From a checkpoint of a small sound classifier.
Training: muon at rate 0.0035, 27600 steps, batches of 64, held-out accuracy 88%.
Data: 39062 training examples, 45.2 epochs.
Rows from block 7, named by matrix and row number. Rows with one number belong to one neuron. Each number is 128 + 32 x the weight over its row's rms, rounded and kept within 0 to 255. All counts start at 0. Numbers have three digits each. After the name is the row's rms in percent of the matrix's.
# u: gMLP up (value half) (model.blocks.7.mixer.u.weight, 384x128), inputs 0-63
# v: gMLP up (gate half) (model.blocks.7.mixer.v.weight, 384x128), inputs 0-63
# out: gMLP down (model.blocks.7.mixer.out.weight, 128x384, transposed), outputs 0-63
u.185 023:143179166097129209123091156139067102187186130137140043151143164102157100093110105166071174155152102137092121092172137138123149111110150096115113081099108074139159103081144160122168168148069120
v.185 018:130085116099171103123122101114134126115156117144143131076076130099136156094129164183122180135121170157108114104184107099165142144123165161126111166110155127170082166174137165116166068125070048
out.185 024:104094119060101125126179160085183185117087107114137184105151105110089165192135168059186109127086141097125143154104119091105088110088108114150137199153167122175101168161095143171086127139130121
u.186 205:130119124116139157137120084163128177125171177123135137126171163135083151150111130123143166152135098172140108074039145116156107165156082183129108082175104158124124114086131107154110130090165136
v.186 195:118109177055120110151192127131155114153125181159107128147140155185135110142109091145153168135087113122188095102142100175173079113111150121100142163138064103203165104140087122119120097192198145
out.186 180:090171109171078089179107149073167080084096165145162109076131114079149101158148115097116111067120170147143124189140142165207158116080131141150132102110120150161129090129160131147156143186167173
u.187 052:140146108115095154137128141145061138101112157114043098116119107206086136157113117113107148117145087136122119120072136101180100174067143069134131080189069129143143126119134134161116131109111102
v.187 022:161091106077139039099084123112147101154184138137139117106124150115094182178104156147122188141129135120143173126172101085113117098163148201094139158137164137075123222159121139129158077140124093
out.187 064:091130110127162110095137127166140140111147116143127090147123125116095098163199167138117115091126158152104105158157145160112110112119078117183112110087162127089124081113170079089163124153025113
u.188 029:143168146056068115090097101136081121130130128134139163121133124106112145125108144075091141188119145157119122169050125119161152146098143109100086110168134119151102112218117143149151160144153211
v.188 059:126119152111171199140183140098112196179102118123165095077126148125138148156154139130129102094130113182105082088109180110125117102136190144125128123163161120109114123138138078048145162154109156
out.188 034:106129114148171072152131134110142146144132123130144107105146139180142097139142054115130136086150130172158134109177082086131093094121080092184107101100125158083170164179116169097072105168154118
u.189 019:188188148069167143165076124121174185172100104154206076135127177124092157138107145125113119065135166135114108158153151078075157129069075136156144097103146130072152044185116078109132136156117122
v.189 018:157072116097163036075092111121171131146167151139142149067108134109132195151097156170142174137152152150124163115179115094136139124128144186085117150145185161122097188142128105128147059143130059
out.189 023:144035143145101142126177110141132113084116124136126179144114090078159114094151096145148086093141126112160211099143080141182091161172166057119082133130094109116138170165115166156086141146159165
u.190 017:122165200131111059093173153139152117149108147096168103076144150115107121117127112114117175141147092167103122101126131121117135137079078153099097111104126189169131127139140200120161153161091193
v.190 015:135081098072168128104107082117151122168162130130153152072110116109148157115139156166096178120161126163101114121185105078135153116167157164126092174140180138148091152142131151124178081149097058
out.190 021:127132137101115176146082085109085198119083115147145155169130125099156106128156139133180062120105211117148115161128143107140069089163142113168184161161104097150136168181120121166140148096220141
u.191 180:090093126112146132076219125158083171151078133114140139137118161121122123080182113123154090161134089142183121115126126165133068098121118100162106136158171129172094120120134181080130095113146087
v.191 193:154110107147142139125124157124132161119124115055069104133126172199084128126161090124053117115094119115059116162161137149161161097118115064099142116154162149102112179109111149149099163155088147
out.191 180:114105127110185155170137080146197114104156171118184130165118139093110154111113117132112130032085133122093094100103118168119112120125127086190109125148111073123132079127079140103157133118160078
u.192 021:176186148088075116101115107135075126142126132089117113094120139129169126089133095138178151188140132164134070139115150123157121120104177120102128107125087165185132089123129174079163162089146145
v.192 017:120093101095198156120133077109141142169149157166149143058125115134141138119147143160112137126148150157110083102161119091106146129138166170131117166135176144124086145156125116094184097173072066
out.192 023:103070127129147136123119112137115172139107167153089118160146061166108110175131176107137116079096143128121137179145087097118124164141052088131114126142130130102102146185168152173135106236144141
u.193 017:155177141164069134122104116146083155149103108135167157113130149143102166172086130063140154107108143160192081122094103120130128107133159102064103122111129173148136082142103191112142139133199165
v.193 017:141081097088163070099080095124171135169170145143141149074111122113143192140102161171121179128152141150118147125185113096133143120135159187112109169144180149109097186140128115132151055134130062
out.193 023:111091121087153092089122126155139117140111128164104106103132117143106146154190106167132103087161129134070184157203097114097176161113111102206106113113122156079101119225125107097103159150085095
u.194 193:120160144107077144147152144186150119114088045104173105112141116118147148130085158135196155210125120139112125128103082168150115150130157172178075088167111127136140123103112124097126124159184154
v.194 208:103150070129102104186184116216200093106102201119131152143110153112129129099114094124098148146176096106102126096101150196151151130116101079167090112194160169124084146063140110159144159160184144
out.194 194:131119143129176162112143177101121156119150062127138138106126113143091155100122116140145069108118086152140157156110108123051098150063142100137092108093106076084157161134148133081150128145182084
u.195 023:125168173146121168101150122153142151158130138068128108116095130179148049174127094133095136108115146184111163113114155138089146138159074141116099102108091155110162168156115163170137104130140156
v.195 020:150091115078194145121128138104121097169142125137151128086103145117156131125167112170087218135132118144109079074161083062114168089151120169103136136115167134127112146179155098085132106174114105
out.195 029:135106117183134108140110085085159092103142123142131127135175140106146136113154139155153132104130124082166088145136111180109096133109132144138167165189121075081185145131170083146106135112158189
u.196 175:178108141105138129174102148151190087081168133120157103130102103089132164160088106139110098143177084235191130136139158103136144197100171103141088092104097118133096126150105112121107155151072119
v.196 193:090159114128160119102172118092087160159201110155118167144122130136133125119129107110161153098132110144155129147101219137051142156098105135089184102125169176094124031131184128114100141134127107
out.196 186:095147122134084112152080123120103111186166138134151193176131084092114117123153090166112173064080149139126087158106121108177136133109172116111110125072112040154086149086100087106117113144114127
u.197 186:131138172107166129100081104118117101156144109154162120127106126149108117057188103182135153089129114132103145101136141146090118115137139159046152088196079128160167093148170174152113044053075142
v.197 185:140128140138140127104129149131129161146079102124110129075117152124152158044148115127105166118124080113102137130064129083209227145101082064154167134159145160115138139102185091095145128169143166
out.197 189:128104124149135124120159172124186122133106106111146099115136129063075119137129134148113077069084099128141121126097125157090128149164143140166124118120062179132140139142174096170178136119155049
u.198 189:115115142157102107073115171081116125146125153159128179103095098146087134092152126117118137141134120031140145119175125096083070182119166122141051142132220131162090130137171076115134097160083167
v.198 173:063133152130142126074138126185136129114084118105130140095201185201205105097162082168230157110104074089152142078110131123128154128131123108090137117139064161142120099103141086154106129138122161
out.198 176:124141112090178123113144170057156111154204123110117166136144150086121109084075139158140085131140150134093130122149172109189136093126170161149151158172099121138142055105149065120137120098178116
u.199 014:158119158127171166087131124146075139098084170135112182105115121114199096136062122087085087164126115132115085070096044099119129124109132102147142164144075150143133143143136183206137141121164131
v.199 017:150076113091144062074086134117167132155172152133146148066118145116123190149089146164138190132141151141132141131188115084133146118134144183101114142138180150106097196152128118125142060138133054
out.199 015:081189145103127108138168105121139162141144071104146133087157178128098166138146139176124159105201195139117119149191198125139135150076142113158119115125168091097113065141129067044133100134122120
u.200 030:166127132121147156076131185129088124154137155071098097158132103156135115049139156166077147108152147130133065163095097139131129134125126135166196140118120117121136134134148121136126058112122143
v.200 032:136102150060151132160138190117112100166098147139200113123137119144146120169176112129087134087100151151095062120145088082126186098114133132159115146125137153066104158132113114139162136169130105
out.200 034:107067138082124113119100099134119100104084125161112087117113134117132143171182059100191113107137099097181161162162141107145094103172114104087109100137123103139137127135124142133122166218176149
u.201 112:141086103152168154105083177148109061156131057110135131140120084099094161116106160191156091148097159156155125147177163074129107138100121140160160162081077111102159149047124087116175104152117141
v.201 075:118136102071142092134112098096129115131128165163118122035165175092205193099117085153122128157208100133077155152149111168081165118104103155107156117181172127197128120133117128100140114120125083
out.201 104:124072150112108126159133150123111120213189173160174109134151118126166151159151151162103129161098062082124173118128094061149160086192081068096158069169178143080079116127114095150087116148139097
u.202 149:114091133125129153172147122125080155118113105098105106077103168133158100166172145093167079212151068152135151108089116102129149135121119131206166076045133131136070176145108133112165157138152146
v.202 165:141068105097158181101111066075106149075124121104163113148112131078110126153145077167100094124162128137101091127121120169113143153173093123088178152113097125112157096143100099066152189106158114
out.202 165:157148147148135180121150120184131076116108034141081178048156182150136125111120124164161143081145070165071095136131106155178132099182194117159136143115131112134101102116143116064132120121105135
u.203 192:174106168156065116139117103132157081125168160116155171098091097159111132129151168153147099128096182110204101117125064113146066159135075140097181095183121143127067129106126165087117163155103107
v.203 182:083127128192052140131146153168155147174086088116106131148136114126148150153146103001148093116152112144080109167108125192108125152111137126136145123142142098186171133121131107119125157060110099
out.203 191:112128130216159142098131115112135139138183163135209130135122127182135125114119096170088092184081147105066083160083075113080147118150084104144101131152146146096120132102137120127168113136129100
u.204 018:133134098163142167109106160145071176087109191125135175124107157119089180150166123123142081153108056185124136113097143118143123090167203104140079194144085167135075128175133102054141103109090114
v.204 020:142081137040218164139124151098133109158112115137176099080099131125160185139165166149094168118148116143117060095164086062159147131141148151153113154131189167092090103109155109130144104164071124
out.204 022:105186111112112078156140127137140056167133094085117081091145063119105114151108126145088198131179171105148125188161065096122159162088092177105159110079139133119198085118150109120156151185124104
u.205 189:111086061141133120092109099192168110096111199067102144151114191112155116188151137135061159133147138089116119152182177157093130182136114131084164142166134141096092085095125167143054132149126152
v.205 196:071143187117169156107138137103115181196059088140104125130114117119157106105091130172119108125155102144161134133131119089108090086165198125115079178117082128126143143099170123099178106100122102
out.205 186:118113101107154134128168117063131124150122119172179116061134075110106101134216139138158124165091145120140125149159064118106139111150167175136084119133135159176113130088106121132144156098149115
u.206 034:098111111129191175127156150139114133081115136159086080094194157175123162200093059162210133088150132134150123141116123138115140090168223111122119141190137140157113141161099085147157153088107136
v.206 019:145083130071148092098070107126154118205169170151126187038144153155130184177099164156129135146158102151097142139191124104118147107144141191092141134142179116111124164116129095089150115142105089
out.206 042:158134130081080135144075128074119103158181106132129110144147120091083140130088176127120131142104095115124091155156091130163158122103090157092057081117147129136191071106142142098089089173074117
u.207 025:138160205057093087088154183130121148170100080119150104139136098128077121131119120079095148163151135132119176127100152113107137173114126154162097109170123098117124052131118153126128099109133188
v.207 054:122120111137150131117154121148163122097170127133138141095119062154154149215182087144085130125149145148122094204145091164201147165140095076170080092128110137097120117134126138080125086193091118
out.207 034:125109119164077126116127075155130140080081181130102129094142150115136140148154130118147121050129122099193062097153083165127083095110129110140071145156096134144149185173148139128118176144171140
u.208 015:132166141105147175146055180102130114100111135115063089149103153169069154096153118088153130158122145108127131160096100094090113111078167116169174119115177183081121089145119062139174089140132149
v.208 019:157102123046207188133101118108120083170145150165150143089114142148168146143182130134065156151119130146085055097147092084136156074163133158125142134132164120089063114152125111116132101160102108
out.208 020:183058173137136110133196132189168114116063155117121121135105105110159131147085126100073132116116112158128155118162202174090124169185130108148043098109066119113096142116080169134113127145123118
u.209 018:105130129145128113094147122146072111142131158176189111088174097073084206180139153098126163141140101125111080114127091149097115169104087070099070106176169115189150118125097187101120137144105206
v.209 015:157073105096165106092090103110158131150170148138151136073105125112127168111120160162108174117149166157108124122175119088129145134143158174122099168131193152136090160155142136124155069147107067
out.209 022:152146115108093116143114106149174171165134080140108141086141163119154085129109094132141099144142170120113153142146124079122136061106133119194178173075127137067056118191113102081136138126133073
u.210 199:108137106086135051168115079121116166147140129154125151156192124157117110093102100159083180052129123161161141129106112145131108157154118127193140107103144108159214091173080129083159139068101147
v.210 209:132175151132173119184136113128169127145076143115131151165085108125136096124131147067129153148156161150141097187168172149104142160132115090134090130203168137125136142106106130107081168163145147
out.210 199:166101135138118126118177156100098178141092121143091160117133133132141191148114139184165105131118085157182124142204127109068096126144095090107103132121176147129114149114146134142188092103130122
u.211 181:071125112153147145115125193115140123157105123179140118155151125193138112132156088143124096180125199107141157089170083118040084110121170124065144169150183117154075168110104169104151129166163104
v.211 190:120158163141141139176090120066134151170164132154133101174126111128095164092147069107190110149139095141108104114090092177101134182171114172105160114087095163114127103148098132166128127043138143
out.211 164:159171178071182163083084091075112164161139134112147158096138128194144089203116170133114142092113154130160125129114145108155125082160107097095117135133146201105135172175112084173160074130124081
u.212 180:217092112099114140148093174156111153130122108110135125079101094130126113120110153189163107226176107081113107107141117136063126125074152114106092141160175122107178174137084207115154114187106109
v.212 208:166081159105085126123056105108149128118084108124131162113136143121090138140127124192120122169192192092147091150207136097154153116139088124149136067140137116180177136130132145076138134183086166
out.212 187:154161131094187109175100071127110076172084181127099184083114128130107111095083130145123186092177134126151119100162103097123124179144116142063123168148152149160184134130110155119151156169139127
u.213 050:157147119072121135123184111151155095160120101130137135077143127083118133127078102139137147104116161063106092126158090171151173104115129180159061095106139161058121079101174170126152146081133167
v.213 040:136105112102142090149084159175116132142194148159104152081142097154038176212126132099156150103104133112152109178207123100158121075110110132150100138172126151112111179166089191076083111157115085
out.213 056:133110149137101148146105151097103104094123144178105133148120153062077143081188094132175144101210083161178133113099117145053084120142093103127120100165097155154146167165136150118054120143092178
u.214 208:185142144090098130084188152054142176104107115173151164100151142106092124093130125114149110162113060163128141157143150080157098153096166139105126139132127102146151185094125138156174095186116126
v.214 218:075098166139101189151144132089124110178157101135068082132187062084090153127206150141084147134097102119169133148153090149123147197144090123127200162104118180102068112112118097155165101165137140
out.214 204:161148150113175123085160117205152146132127133144156134118137131195131166137149104133165127185091108150146165140054120115155159102134111211125135102097126066121141157028168149088097091074081128
u.215 103:168139110071202128127116181127088064119127153115172046129126116138234139114133118167170115162162157083092110136088133119079113131097126127142145089157136109100181096147077159142129099139105152
v.215 098:099163114127095136125127167133099115136062120177157112018123143128088161108146133046066131161165088119136109130092114150168122119176110130115151133159127141169105095109155153091127110134054142
out.215 099:082138088119124122147138098129177119148140177165137160145141186103088175088151150066136066155126063148094070171123094111156130104113140095124133167120127118082139132101131133092108141181151150
u.216 012:131106162146048142139089154120057100117151096105110123092132116096121129080132182152126177080127144130146107114114081095126129161095139082166125158147118145212068104113075175190128197167170146
v.216 016:146084126076183135087121129114141124175140147131186129057099110126155169148138158155120182099150136158119117092158121052130154120172120153120119151142196157119114132124154127120130099150068077
out.216 016:126144152085136155116155076086162180145027124155115090152112143103146120200139068083099155127138134148134138100119214168101121112140099112138100101129135137094153152205146137110120104193165092
u.217 017:105132127207131141146124150096064120064169127145019168119094119151180116073150129147143098134167107125117134118123161130194081176177175108148116110131137107134096137089154137132152109079093101
v.217 017:148071103098158057081092112120160133151161134138151151077109133110140190140092173169127183129140147144127157122181114085127147123130149175088108152145176155125086188138126122133145071142132058
out.217 021:140176079067117126095135141117137136165123156087164102140158108138042139166067113121075161137096130119171083143119111090086178144113051152134128113122148138140156094132159126125177131185090127
u.218 013:172115170095130162128116092168154174161149129178190177128127085078152142157111138133078085114136152093108108140204144129147151109147129118138142084101138063189169134138140095144132131151117045
v.218 016:154081105087160060082091111118158126153179148144148161080107129106132182142100164165114177145143154151120151118185117083134135115132158180100109161136178152110088186149124121128147059140129067
out.218 014:109170139170134137151140179059122124116132111075194140120170155137125131075072142124160180139124102163118155139069090126156082117099165135106139194145126135112094154104121146115097117060166145
u.219 046:194125144098118113104102085125131136147106166202160140125115117065131168159118097131174186209111114151073074116116126144096103111054127117064090123120121119158118108139165165074179215065131141
v.219 023:136105089056146101075104112116143098171166141144135157095119085123164155143059137180103171086107127121116122138177133121085151107103113147135066135110166163148105176127148079099121143156158073
out.219 051:099136162107111087160116170128086129155172095119073147123155088160120096135137148129157107080157207087116162202148111072137152054126093098150128195105128148085126107153119133120076132180058138
u.220 072:134141185183116105108118164141170087145099093162149157170121097119139093149083143176111180082083160174148090133116132137122094154146148192027191170135145191199083099079108127085125120171054102
v.220 058:104092157081182183128111134114122121123139096108102119134110162089101124152023151178183111110142123110098154142165071177170187141124183086118131071084091169120080151106096124141145172126130101
out.220 085:102127102072103177135123112088116158128143185109086123146130087122144164183165123145146138103194105032093112138199097086105084142111174167149061116148114115109122153233122150171138141107181137
u.221 123:151144064158093164133034112111145107130173099203199165096158131134146089137122118112054144089143119168126107174139116119138137127108188113127139082120166211125142115120076073102146141135170135
v.221 104:133078150051148054108095170130169131099070112097122079125129188116123231119133092150119112122123139116181137114177149123144144123168066128204114169124212116126087123120085157113134103103113134
out.221 110:129129151161136094094172184127087103150126134114149105147119140172175128177135139150151093119136133141114114124104118089094126116108144145136055114139149072187111134139095132117141102109137141
u.222 020:112143138180085182133105167157121107092153147060112085140126181138130192110100127091110127072114087138184221090125102147115118103157162049097084186123093153157142116135107061135136139121073137
v.222 017:159082117111154072088069107110153107171168142128158165068125131108153191140094156142096185139128155160124155113165127092122129097137132177081114142145169141114083177158128111144123059135137063
out.222 026:161093154051124103144134129081143128165088111149125107061124110072086141199188138099099127140163133127124066151145123086132141145049088169143106113096131097132131094193108130122109151186118094
u.223 023:078165152172157130109167147141137102176095160100140128114125159130130071126134150182089135124133140164106143071149095094143136141093095134123125107084128179100067152120139192175116212115169125
v.223 017:139084108099168068088094111131161139176163161127147163072118128121111150146102160172109165124149145150124151123180110080115156106136148183098113161135164167079105175167128092139151058156142078
out.223 030:139091185152111093163104091097109166079116106111086129142131106113117122153157138085165125116125128107206113111095157184059112119113141116136121170190141080132191154168163061142076070112143158
u.224 032:129060138121153136128186137148162137126108131106114161085116115098204052135112112222129154110182147142155117165120152138098153081142128145149173100132086127150099168104127180175081107088184091
v.224 017:143099106122164100074094113127157145162167159134153138078096122120118151125124115158147166118152167140144108107172121080120174142148158175124110177129198147105123170169128122117157065161105061
out.224 039:121184148141108124157102087040120115090149139090142112169136153125116157045109125080148148146078114107143128090129159141135093156116150141093119119175132102154173121106185113128174097175172203
u.225 172:190125137125157139120152090098139160109124131170137134148164127100156145151138126052121102115157166081150097089102101133118203115129098087115093084178104132144109156142137115161040104066157095
v.225 178:172112125123152185149134103076138152167093138079131160079106074073123124155216125100151146089123181158161087111152102118165107133148124156158111088111102149120110170102146102116145107125147156
out.225 180:103125141139156135086044062085116129121121114146221155142125115079162183165116131063213150111095107138142163087157133106137112090155134146108169152087132117163115074169151110125136077156172152
u.226 094:082130112095096080163167132112116160176139132082086158119097156132056158061105095165152130103144166095140142078122112120124093152144107127105088160138089112140154126161103105100122141159063115
v.226 071:106106109090125093143122134149075141153147143127106181168140169111101095065125134111140199121196105158099163172100113127127176152124125170127147132130175139138154166083059127127128145098166056
out.226 097:112083113143161182100108121155103137147113105157093095081122151098155131190175145178102161142114105131135069117106143107091114142093110135145120141096149164155118083145198138117112090189160117
u.227 028:097115155080097162131118112169170158150114105111172153078156151085076108170140088122201169129096164169158117174162152115103135108121162108094138176118102118155149114200135162080152136174122176
v.227 017:157076086103134055092099112133161133154171145155151154105109111113126188145103170152118190134134165140122155135175112083117134117134165193097102167143171154091105190150124124139156064154126050
out.227 032:158130119156166173157123106089123133137113203141113106190148035162187139130096141124083145145164096107086119109121037129157102168141173138105073105125138120092145151107165138167131138091208122
u.228 044:144192172099045082089124134153122109171085100126140141103119097160097125108077105088155144161149129136122102141111098104171185094096180132112090139163099180158169133210167172139159176125118128
v.228 030:093093103129136151169131138133152143160102086091155158069152080145098100135173115127114135098132082173107090151158113119136176092156167147130078139130086167134107131136127183116212121127140062
out.228 046:102120121095113165135138086140109175128133120126109157093133093171111138139153105162135112078108157125171109113133098082107080142127063163159106137173144137098115148161107109152139144134129135
u.229 041:223166175087124142121114106125135134196106138168161085147126103097146189076120104151163149115130186093088128185105169098071111126156108132125133126142139110113116141148078141052121146136088149
v.229 023:140070094121165086104106111132166116112154157127141074056121138148096143154141145171147148091153155175122187143175147100109163131114154156110123177128182164116143188190137108103127072145157082
out.229 051:101073109111113156150136136115100092123155146087091184101127142145131104204090123157133119136116100088102115138161074101210101126117109139119107144147120128112157128128155123163118191122162167
u.230 021:090132141095164153166095105133173109178065140129141140090150153134125118168130172142122138101073135134128131125185143090119129095083145093136119158109130126029141097113150100123169108131062182
v.230 017:141090112098179067078089123116181113168163144125161149068104111125169161145120157186120173162165131149114141114187107097143162135124124178102105172126169154132104165171140103137163046131127053
out.230 026:192107119139100137136146152131151116107138111186111098117088063102131146113168089088113129107189125124201154104150130115092143167154116068157112098098121092136145111157133149129030154133142113
u.231 029:130123149124149130141163123141165139130106157130120138118103132115122054102103135180070082111139154129118134090170128113161125159092090153188137121113147115078094156132171158241113147098119096
v.231 020:147082106083134053087079112121176138145177154148150143082116147114130183156070149169142173128122169138127168136178127090129141101107131183103143132140162154086120207163129107135125074135145069
out.231 037:122138175191120127143142148076150128065156092094139137154128122111131150123130128091169180111129105108193114069070172182083136114121176095100121121153127105147174140100133075132084057110143173
u.232 016:131168096118150162108172161110082161165119110114053082116101116109145153118107174167106126093094137116099167113067160148118152152113125165151124169112114139134124088106147145188159133163136151
v.232 016:140080101097159076089090117113167128156164141142153156053104139129143184136117163173134189117149136148134143131182103079136148129128133173096119176135184168134080182162143121132144062128113053
out.232 020:090116123085096094081090079117158116123118155195152164162138116097100122140162065080149116128147113097191157097181095090135110135132077083142103093144135122159174150165162153101088125139148134
u.233 025:117172138056132134113158163133096182165146128129156074077158137118096152145083125129146160133163159148102073118132124099097167137132115104094140137109167118203176100131121109084134158138106080
v.233 027:139108116058189161157124134108114125176137170150144142068088123122187121150183115133059148136114129152093096105114095079124135062156099182092158107126155117069103109176113118084115084168112111
out.233 029:089117079084107120112065145132064114120090106155119160148187120156134133122154190153190072110112142074170166146130105058196107109146094115188069118138121121114138129174185121112113145096163179
u.234 024:118127099139110180086176132155171155166137127071205072102148119076134125110131148176127103128155157161174130125113089162095116120084053131128151126128113138169176095157138174154092131180162190
v.234 017:143075115093160071067110116128146124167154138134149159047122127119165171139111166178138199120150125151131160124182099094134140114125137182086126145147166158114092174151147128140154078150135067
out.234 027:182126171151137096188101107082143142090070165196107148137157101137166109172138123089175103120105101092121151113174192043130106116142170105139097116133131089123081162143137133143136103127165133
u.235 016:129122075092133149098082142116188160149112116158171054084163171060111174095115107173093111112169152105122157149148136129110134114130073110162168123130207035148149166167062042121092099170111108
v.235 015:143078104084184112098098092109168116159160134132155152070109127116140174118132167176109175124164145156118126109176107076128153133139154169123110178136185160131083155141136128140164062145115070
out.235 016:155097134135137135143161126142116099082129147090167217156116149142159087106068185139170107161072094131136157094086150130213103127107187153119122173104116125126096104056148142168162083076143149
u.236 035:134153121117133138151153146114108178142124084155173114154127169174063098135085175111107109154168108155111101127095159048147114156151099125161140177103163163107164079078122088167170120154122145
v.236 072:155117130135159172152180107147128165085163115121085138093057132109166139163217100182132157094104179163104140128058103162141117099109141086126157071140079139126075129185173112048081172151105155
out.236 046:158112088130082117121173104131135093123174147103129135139141079092132122240182137107094124053124091091149147124190124162157137130121084118064112082152147106109166160129160169130113182112152148
u.237 021:141097154073133115167123140158205157144045098159134154062149154085089151172125129137102160133144133120083156123146159111111146084127141192140142112135135101131114131158101140141128155155157105
v.237 016:148078100068177096101069096127147133180168148145135169078113112104135161138113159169092157148151131161102142125176121096128142110156176182108093161155189135116098162144119098122168060141129073
out.237 029:129162154138116167143130080078098108100176168048119133202143138085174122053083147127153125153130127128182154113093135154179081160112139123088098151135112115127177159096200133159149108100162165
u.238 013:167172126087128087136096149126137130143057120165130087102121166130154130153130134076122146170176150159104114196126108092111095171095122165162159078157120167076096062151191157159131135118167183
v.238 018:152081106097153047086089122123166133149166152138143146079115129111138191152092160161133188136139155149130157129179116085125133122135148179093116156141175155105102199149125106132148055143137055
out.238 015:167094171183105129114146112128137169083116155097117149207108074128114123078121095152128093022111133075183158071155144198150171099180147130089109167115092099150142190141068122134115099155118136
u.239 181:142127155107143130112079199106143104106091131075081171119112125155117119130163211107133107129163117127168108106168132074103147121135153104099050155189138121093078139154122135119127103074117107
v.239 205:189101164179138104117146147183106106155117177141212156129113127055161112165122142070140089132160115048181149118155141117075131067099110147159140132151138141155155156123139147156136127138170096
out.239 175:167165127109093175133102148147112083176070164149163141102117116174162139103120164058152090140120098078120094079125152123174134141133080110178094140109103116116173125150137109146159149105144138
u.240 187:109138130159091108119116140090131147094124127115112093110147158114142194178140129111178124120138151176134147187133061126131164160111162188091112123023175105128131172126143127140144158108107160
v.240 201:124075146106111159138152138113182145120143135080106106143163177117128096204173134141101139140179175149158135160194082214124122135133129153169094096120143131128072192056121129135149165103113106
out.240 172:195082124100063145146134103138187124102136093098164139133123062092075096140123147193098105054157139122108099065164109107131133155186125092129169111101130160129073112153155178154122146167127138
u.241 031:175116117123131128087091130140123157145096116121168125175117070124051164164147161122144137138102172114156100152085113126093139126095118084142141111177115183117142096200097177147087078143172194
v.241 017:146071112094167101102107106108150145177135125131169126104117118116169181109113162168107170106147141160103121095160124091103135125124173159104095164125168166124078172116143124137162087159121057
out.241 037:141124146139127123118159104191159145143132101193151109124115154143203094102136054130111108105141106137047148098178109133157122094157160125193116152066111128109070125116070093084130154135085106
u.242 010:184112148195066149109111118106126117185064154123118050136157134080140201084133104116075142103159148130150100126124085117136148120056087096190151071149177144110130139114124185085126102148120099
v.242 016:150076109093158062079092109123164128161165154130151151067112133113127175136105154170128184122150155152121159121184116077120149120137150180104112164133179159115104179161128122131151060137141057
out.242 012:089097127060170141150162148170154157100097130110164152100139145114145070131112162152171093112079140135089163147135167143093092049166162143135120196099111106159078118135116086155136160129108135
u.243 053:127137172072159131136145104162138133172161095145165147122160133075107167164125143123133146168114175142134096117124142107139160077161129201141129136116148135140112082121091134115144175120115158
v.243 032:139120133105095030125076150120143103141171131145110108094119143139151224155051153133163196174115134146149168149146111118137128124104154194082169140128149112119113194144145106106144096159088066
out.243 066:152075115153119179141125107105108135116112194083089118147150098139126135133137087132135132092165100146117164144145132110163102173100162091122104074170109124089207160173207199132069092130199126
u.244 021:115174135134153118154139134123093092087070129172076121075167136148178094123142174142158127150157088139077115105125171106124133176122124142110112170112112114151094111079122120106177120167114141
v.244 016:152088101052148091088115117113176130144165139131158159086093123104170194139116148171115192136155157154109123115182123088123136131146131161124084173129186146134082177137140125128157072154110064
out.244 025:094153105138095111118102079104122177127156100112135134174125126129111134145122131126119161132136191085179090149147111124138148131124152123102176084177183133067174148111132138158105128047098117
u.245 036:129134116076147142179136084116167179136043118174132049111184143141089125172144117135113148023131097116126168123144161127152087079076118128130108128105153045129109083131157118178157118167074118
v.245 023:151078113136123073093060111121174127143146142120141148075109147113134168162104150167139201163149145138137208132151121076107121113108150191083118178111165131104104180177133081137101068133174054
out.245 044:115156137125088144104127176143127113109190102110156160088122089095135116106149142118175092126134135172152126116154080194108120145172126121168099127115114094148205129134126131131096141097125166
u.246 134:136083117175111179135137112102173129088145169127076109096130160134078115110079055163154167162181098133098117131120164133130147078114101146091127091143117114164093105162189129162085191084114192
v.246 062:100162118163147066156094136116141136177154157143134161112181079092147179200117109123146171158124126142116116164115131116162129162113137178099130091137118101132102152100113176140165121189087076
out.246 136:128152146132136145166120133113098118162219056153119161122116117120141130094141132100138133116137159170093127190162102220074087080075149147173142180104138130143105148118147126169133092121125061
u.247 021:155071153161159127118152131148172159100157082129178182168119089122159062177089126137158167093122148139142120150187139148108161085125163148131156172110101142153123142099133110131116139087180121
v.247 017:151085099108159057072092114122170130149163148153156153071114128120132181135099165169123187128143162144124159118175116089124136125131146173087104161136181180118082188153127120133144064140127059
out.247 025:131159176086099199151103119068099126176132129125131150188144140111113174078092126111119106157151119106087148098080079086133147141151161133119133101151112104144152122113121168140122151204176127
u.248 163:118136139116114181131177122124162073123202110120155109084104129158148168076085162120082145104111173137106138178124103071163137111098146128163111115100162104134150124069121205114183142154148133
v.248 157:148115150104159143203162115136154159137111124154080162161193167093114076121173091135146119159157080144135122109099087109076078134137117170117103075084161167112077103124103135092087100086186114
out.248 178:109130099096123101068122081185132114155096128161146151225133174125123139152132123095161126083070081131168141153086120110139090122039109123179109166124151101111124173165128106128149097150087116
u.249 023:114129139127143143120156148136163153127067144122146144131122115109088208117094164107143149047136169108159164121141086111085139135069097117174124199130074198099136134096130121149105112128159101
v.249 020:130107105028176187134142122116108090158160149159162116118095137107147123135136120133097181127145147138111078117159101084155152124133145135155110179104177131132072136155125121125174084161075099
out.249 026:145101124074102087203114108123060125126109156127143118154109143079152097175167099164135087120145142129137105098140135091153141133153177117127099071110150082178150089168129099098111126137111189